config.yaml
model: "autoregressive pixel model"
dataset: "drawings of small networks of dots and links"
train_examples: 195000
image_size: 16
horizontal_flip: true
levels_per_channel: 8
vocab_size: 513
arch: "transformer_decoder"
width: 320
layers: 7
norm: "rmsnorm"
norm_position: "pre"
hidden_act: "gelu"
mlp_ratio: 6
head_dim: 48
fused_qkv: false
bias: "all"
qk_norm: true
layer_scale_init: 1.0
parallel_block: false
inner_norm: false
drop_path: 0.05
positions: "learned"
tie_word_embeddings: true
init: "trunc_normal_002"
residual_init: "none"
optimizer: "ademamix"
learning_rate: 0.0007
beta1: 0.85
beta2: 0.98
eps: 1e-06
beta3: 0.999
alpha: 4
max_steps: 11700
batch_size: 64
epochs: 3.8
lr_schedule: "linear"
final_lr_fraction: 0.1
warmup_steps: 580
weight_decay: 0.5
Rows from block 3 of a small autoregressive pixel model, named by matrix and row number. Rows with one number belong to one neuron. Each number is 128 + 24 x the weight over its row's rms, rounded and kept within 0 to 255. All counts start at 0. Numbers have three digits each.
Before each neuron's rows are labels from the 100 images, of 14976, where the neuron reaches its highest value: "top examples" is what is common among them. Only what is clearly more common there than usual is listed. The data: drawings of small networks of dots and links.
# fc1: MLP up (model.blocks.3.mlp.fc1.weight, 1920x320), inputs 0-159
# fc2: MLP down (model.blocks.3.mlp.fc2.weight, 320x1920, transposed), outputs 0-159

top examples: pink dots; red dots
fc1.31:148123138114125187128165113062141106129138138125143126128164175170067146110125119127156092114181094158146106120042136180103110077108136086127124119134101135131121127119134126137144170106164153114157126126127137135113158149158134087121149150121128109138164111135142155149136101073163140121106105156101087121153093169098095129115137154116126126158123109108128124152111117090150076118145118120128106124121109147158112157110178159127074140095161120111119096080150112117144127116095104
fc2.31:114163148083130157158119109130123155126153138114146107123102138127126113163115113117107115154147134161141130148119115111136143119175122171237140132116137113112159087144103121168177144099177114109103111104096128089158145127128131087170111153166131139151134131124135114120115132143157098149140126088142142108088155110135140136147115134129091161104120106096085131124154136188119109135150111112111135129177166116106115123149130108103142118132125133127117135133129114127132115122096134

top examples: purple dots
fc1.313:089145087130133125152144127123105073072121155125137103137088121130124169160115120168124145155140131091140125158098124164124143133113124077155099151142110141150136144154132145136089139126152126116158094123087118111119172082123095136098176094180089114140155108100130118128192155131151115124119096119125151130139127109153134175113142129113111110145102132186134128128142119150089079130116123137116149149136138161141121147126139111116120110112112113145144117185184122137121138121105130
fc2.313:083146119130105125112098097111126152134125135133132101154157146127207130137163159138138152122126109166149098146159124115144101143126125098065118154145170123172155111147117125164129084128128136159136132097127122088130140156145146091109114143114117151124114137101131104129127125115160081128124123068113109151126109177091113116104115114132118140119121151128129127134130130140157137128100130135134121089118086132129121136135118135185181125101095116124160164115133122145122188120101087

top examples: purple dots; laid out on a circle
fc1.213:158131131156118175141167137121165111117114167102144130146125111184093175164113099116119094106148080100152110157052113152165145123115092112129163137096111159070061114140163142107120091112123159119146101135104164129127165096137134095129078159145087118126151140148129148157163116054177173151132098114139110097119109108138156138116164123168129159103146152145149128135175145127140085106106109166187094142143164138122109126139160130124128130084138140123154119140136112120127113129080128
fc2.213:119129137155145123119112110150117147123123138097096106157158142129134157120128114117084099139126121109110096143124105169129189156138105118174131137155117070145130115129166106135110105148132131157149151085112153113171172124117136115113121137155112123129105135114122135145154181155183118139112140127115074147114094112148104128130135130183123156124114141106111134110169156096132103089100102132191126138152136084131135108119156117081170126112116152113145156129089109106142120121102150

top examples: laid out on a circle; red dots; ladder
fc1.585:129123098097131147140147113163145114130122102141127122104137069086108112129129156117103142137120120134115131145133166093124148121127093128167134118113105162153141106134109102116113108101115085115103132136138114147129136188100154128137144153102118088211101106151198114132112147213115123126183132138162176150106093113169133137130096134156142115114143115113144117059120142106122117171121144176144116112148139102125152120138123111120143152157142126132112097171126145144127119150121139
fc2.585:149178171083128125086118095119112109117104159136159133136134111157156119135147112125139128151140134120159139132150131145100107174108160107096110118167134095122132115121201138165091114128170125146142146082140151124169152102142132133131119131130101148135126153130141121104128122101143090115100100139060122123163099154100140105083118138129124105149128145115135166153142107108122118110120146109174121120140072124156121148126111113223145118129143112112143150127131130112099159107076105

top examples: blue dots; purple dots
fc1.531:142137126101121156128151096154176129088084102092134124124148090156093127140126115123121138110135135122128106137142136066135107110167103079109129133104112137068098156107121094108138149115130150122144127135141114145146116116096155121109095132099136094091097123125116124131111154149089117119175094128071138166130138121138101095116111152131147140089153104088164146106103166129125125120149110129140086104149106100106108141201160128110152124124133104093112110160082134120057140159144117
fc2.531:126124120117153185161128090130128157114144107137105102170139139103123113108098088180136136109138077135125106135085147100132120090102136138104124121174151071124135130160110110083119141158145109110141133170125082115141130118144114160157156100150118090153125127083140117151102123128137121125136093149090187139119148120107124090153120118119157108101138149087139128137120136124115119111127130107151131131082158107141126114166122165129119115143094117106139131104128127125123111128116165

top examples: pink dots
fc1.766:158158186146125135129102128155110065115138158121147128157110175145117140113116129128148136144109145151164137111079142125109122113088158127108123097139088139126142110092169086145119152109125145109116148121108155131141152119132126125145101129158110155124139088104136160177170135115160122128084139133172108080171097077145135170144144113149108137188123117102138109160110116162145099141132131171134134080110148173155117136114133118139114087140114123143113096143142115111137121053119098
fc2.766:195133151086114124125111131152155134126126133126154132144125216093101136167156115128127094147175137155125125158127132131120132143164108164147141160135125129142096108082151100183125149131134143154163102061103167093162169150132125105144134173152153171130109126137156143129137130103121109115106118128101135108140124136083103142133119160130096124114099112136155134148153132084152149108125147143115120101113132131175123122120126123159097105118121123147096131143171148144120107110106105

top examples: laid out on a circle
fc1.210:120116131131122156126112134123080117144129072093122120123139099159136147122124119176112140139129107112132113098109128130134068090109171174113103123145088166099145131138117106110135098120129146121126117134089139167123149132161112110123097125152144183129173131111108134128151126154128129104162079113145110115176121118120132153114129130136131113101145120063157147114151109149137121135107122089133118134114119146126163124140102124150140131091122100114175154102078150113123111107115170
fc2.210:130139142109105120123124081128168135138116159126112187133153165123153119134164121141117094130119125134162120135138108092168132148155127144075148188135135159135124100143153154182162156137151123132181133098121116064118118132165155131098151163129124129150149165133099125104124179124139101135116117108119112120118138126110125079117135117127109109119115156146127125118115126101150135158172117121109100132154110159114116101128119117176177116136132163112116163122139140162130169111157070

top examples: pink dots
fc1.113:153134156149125170113149118138139123109115106126151120104132108124069080111122153128134120133124141143166125078089138185070147136093087127127149080132128100112116108088127108156115125134132130126089141149115118125094110132131171152151127167161186118159098131145159147122117130133129103112102129179119129137121103143124141091125087137159116130114156098123156091162126150086095108125138130134142122145115111149143179141132126177153118133173159125126122081157119102090063143081113133
fc2.113:138134092121106130177111109119169121158111121142078192128164157144131093137146096124149150108149154145155130145110115107139101129092122098193131113128115089099126147171149150129174113123154136100093126144163131103123113132138096124157128133147135179158132181143077127113131135131128129115100100133171116155109115132082143128139109160124116142120153118134144161162159136130125153109133104126144123126160104103132102126114099110174150147121117132094039165149141109122100158119173063

top examples: pink dots
fc1.171:115146139146111143097128127146105155109144167160131143127140138146101107134107139159141106092150125098156153123099127173090190125105148119119181145119105086105076115143174141126100089129135137116109119169121142104102118157129146142158141163182141156125127114131169121137149135098152152111114152161116136122121094140115148129110145093131088097124126108206145158128154124093101084154139090138138109147096124129143174204104176152123167097137146149124138144150162111097101161130134105
fc2.171:126112185104111117094139090140160125163105094128084168137155142107064071132142103158138089138119135104150107163104130133129180102126115166156115153095104121080070130162136169120128097184129122119143140139091128124116129132129187139095145148117138116150132156125096120117138149144097161146097141150126072118053142146119106120126133128122130126119134101114086132108136117109122155130141128117138112120145120123137147125122120095128125111146157157098121155128101134169122140159156126

top examples: purple dots
fc1.203:121162097111112120126122119107087123099138141159130112133144158097136167161109130167117106127179109129141138121123130170136119146113121132108101111166098103146107115154132134072095115147153125111175096146113148123118194106126094130108183094136127120162105105142151139102162104108163109102092089133132130081148095112149145181100180144105149066138111102121132117095113096110094111115133083161115097119083141140120155117122114125126149106140071165162131154184117105125137120077191134
fc2.203:125117130124138104109126169121127131142110129157156141146139157113166131145171137125153147134150098115137136116147137129134100151143109121081133155179130173127112116110155109151141107108094139180158111083139156115171112108137134117135131161120138199119128123156119111107144112117102119134135156073097159115170105129074078155151123133124122097098113191156173165130121110141152156136115141153098143114144146136131121150146109131176149124104065108155100104142167148149105133114111119

top examples: laid out on a circle; yellow dots
fc1.527:133117096129112104115120127134118105081168110165115120093098077138124148118122127120149139121112160121142132111114128159093130143121141132124156140096106144119152093108115110132137079171146129138163136150081126107092143132119091125137137066144168133118105108121128132169156088090169062114122122119112084163141122124164127087127135129136117149100121138137165124133121087119117124121150099114142137196099152134145164142093104105117133111124072155151119172089085095098150102054135130
fc2.527:142100130122107148157167142133147100112133111128170176156148127108125131146150133138120140128112116115102076130138133101132130152154108137129133165111149185121085122127108107183130110115172134190128080100143117116129071140112096098090139130102103162125095118128128112113153123128128171145095154153136177123135120126120107109168141123138148142108094147108151133121112145179109151128153142133122137092133159140109105115142087122113145137117091139150093109127135130148154149132113089

top examples: purple dots
fc1.673:125101105127119151160112141160102104174103030128123109092107105105151124138131149120107132125136129092117166145140135133061170162124103109123130090114112142129105114129146060129139171097102119130137096122120141146127132125140107110141100149139162129173151113117157161118132149212114112117168137122171156136137099120142144172100121124122157110100134105126129132084134140121104140140116140143148125125156131123114165166141135157128134149120165127171160086137154146101107147140128195
fc2.673:120140143132154120081114175112134114110125116115130137106167142123100139117161135099139130151110111128142098103114112141161129105139153134103127140115149121107129085092121166162156129154142152115147126111108131076120138138129162173115163143151147165135165165133111116124135145091138127143149135105148098075132134117139123127160136070120092096108097122173119109111118104116184116144077131149052158126131119168121115119103122115134179136137115159135165174151149144144142136125138070

top examples: laid out on a circle; pink dots
fc1.628:135117113116115148111150117147110099167131099127095113106124129093108097150115135149125090138149139116109121144133129116143134101145099114139108094128068118143120164122105119124109106121113105139127151148169101143132129147106101166145153142120143128132131139136189151104148167191147128113154107143174131142118112084125077161131109138147137088140158100115165116102109154113122145154121147146153130094133123130094159104115101130131126134156134107111125097189139159163076143156145115
fc2.628:143133115118125141096121150144084140126115127140204095111137153112124117134132157121162130158132097162116129091137146141085103134150090111108134129176158142137132113106145094114123122124143131153132143086152140152151127100168129097136096115106145182121117079148164123115135084139127087140181098102092193109184109144134113136139126139118117122144116164118161113095119101131139148131103165131121144134136193158129121178124119130175166123098084112168162078118148153112130095114117138

top examples: purple dots; blue dots
fc1.708:120159094152144211090151098053173137142126108116092103084143136150109147145108131135142124121157105123111107127088111100135091083124123124128150118137128144149098131180112109111115132104122126122129114146135108110145152125097133125114141137104117111161154148167093158138155125129172154103202077147140105122127091132137114150093154150101163128174118072104161148114157132058112121111120120118125103118139105133105116091143151126128101135137128127099134132169135149127088140137143117
fc2.708:111111110118120144154155104095116137140089107167116090133103156151133121142055165132115122117161121114143143129124128143095182151061144143122136086129122114123143146170138109157127096096155088110107138133140091132109147133126113077119109126095110111144125106121093136128113114146135125098131116163128127162114120145168137130103152165087151146152141117084132116165171149083137120083128112119141113121130106088134141120141148139152158150134126119124123117103113099115139147124103164

top examples: blue dots
fc1.426:164128132096112117127088128137127104146137080198118137102176145135101132135124135117115123098197176112138118115090105150131115139105188113109154153113082142147135106123142141101131123126138135125124142149097152136130116155142107126110116111133170157118158112124112126140132118126138151084122101138158110129175135102120124182089169153110098119133118131112127135096201102083109161116135090095140140149146103154142163123127128071139095109093086135170127173166118130096153140085149155
fc2.426:164090131145104101102137150147141149150129147153141183128175132128109143151201099083130147127175133099121136150166153173110132102152164063122147137143128136159076140117169119127062128121173177174126127134152179096140140136137095128131144166102124205141152136174120152082134131103099120110111148126101096126123105107121113124139124158140076132083102102162156158124128137152125104137112127123162169138083094124143141173147072132127095150145122129127108124115160142102098128117142139

top examples: laid out on a circle; yellow dots; orange dots
fc1.106:152148139129146144127128113065070141078128108140155109139113165134131148156108122154142101135173072138104128108136140174163092132123186130111133093128143162106112134114131100087119146186132161117146131139116132117117146113168110115081147103158086150123127070137112119159154087059148100135084114146162095076146128122138135193136143132099130135157099145160125139127148126146121131131114113167100127144095163106118107117093115112123109145117106155168165142119148117110166091153139156
fc2.106:148115121131123097119151106150183111147091114103100133118124170103087142133140147106122084106145142137105136127138119104144105160162136146145094148117076168101098119127180139102131204089134137149152104131099130142145160151110128141107120125105135092134131130155114153072138130126082176100137109152143130126134147122134124124127094154112127111123115125121127101116138132092108135110157121150106133154137113136116116120137115090212123106133159130084112116110165130138123113163120134

top examples: pink dots; white dots
fc1.650:151129122084149117123104117166088147139112088116148106139152110083130102110126131135112118126108138132099139118157138146110132122150104127098082104122093135126134120109101102129140165166123111144106135124128116118126110154135122149149148130148150129177128112124143132101128137129110084113120138139089186136124134130150128119115108141185108107061122122109161138114114116129088142169094127100164128147151125115076204142168110148142144150142154120132120119076132154119124167148133157
fc2.650:116144096131134102123145176122146135121133132141096159125146133121167136124203127143069117138160144081142124154104118122133146170116099164162138123106137162121107170148162130166118128087129126104095132127127083094119138144136121129153122142112095115132109193124071122131122172160112162102122200150145131153070134103178151137171134182132103126108148119101072162150162150128084087112178108097152095151145097106134140131142123150123148135176145139091093151122123080104150127114164137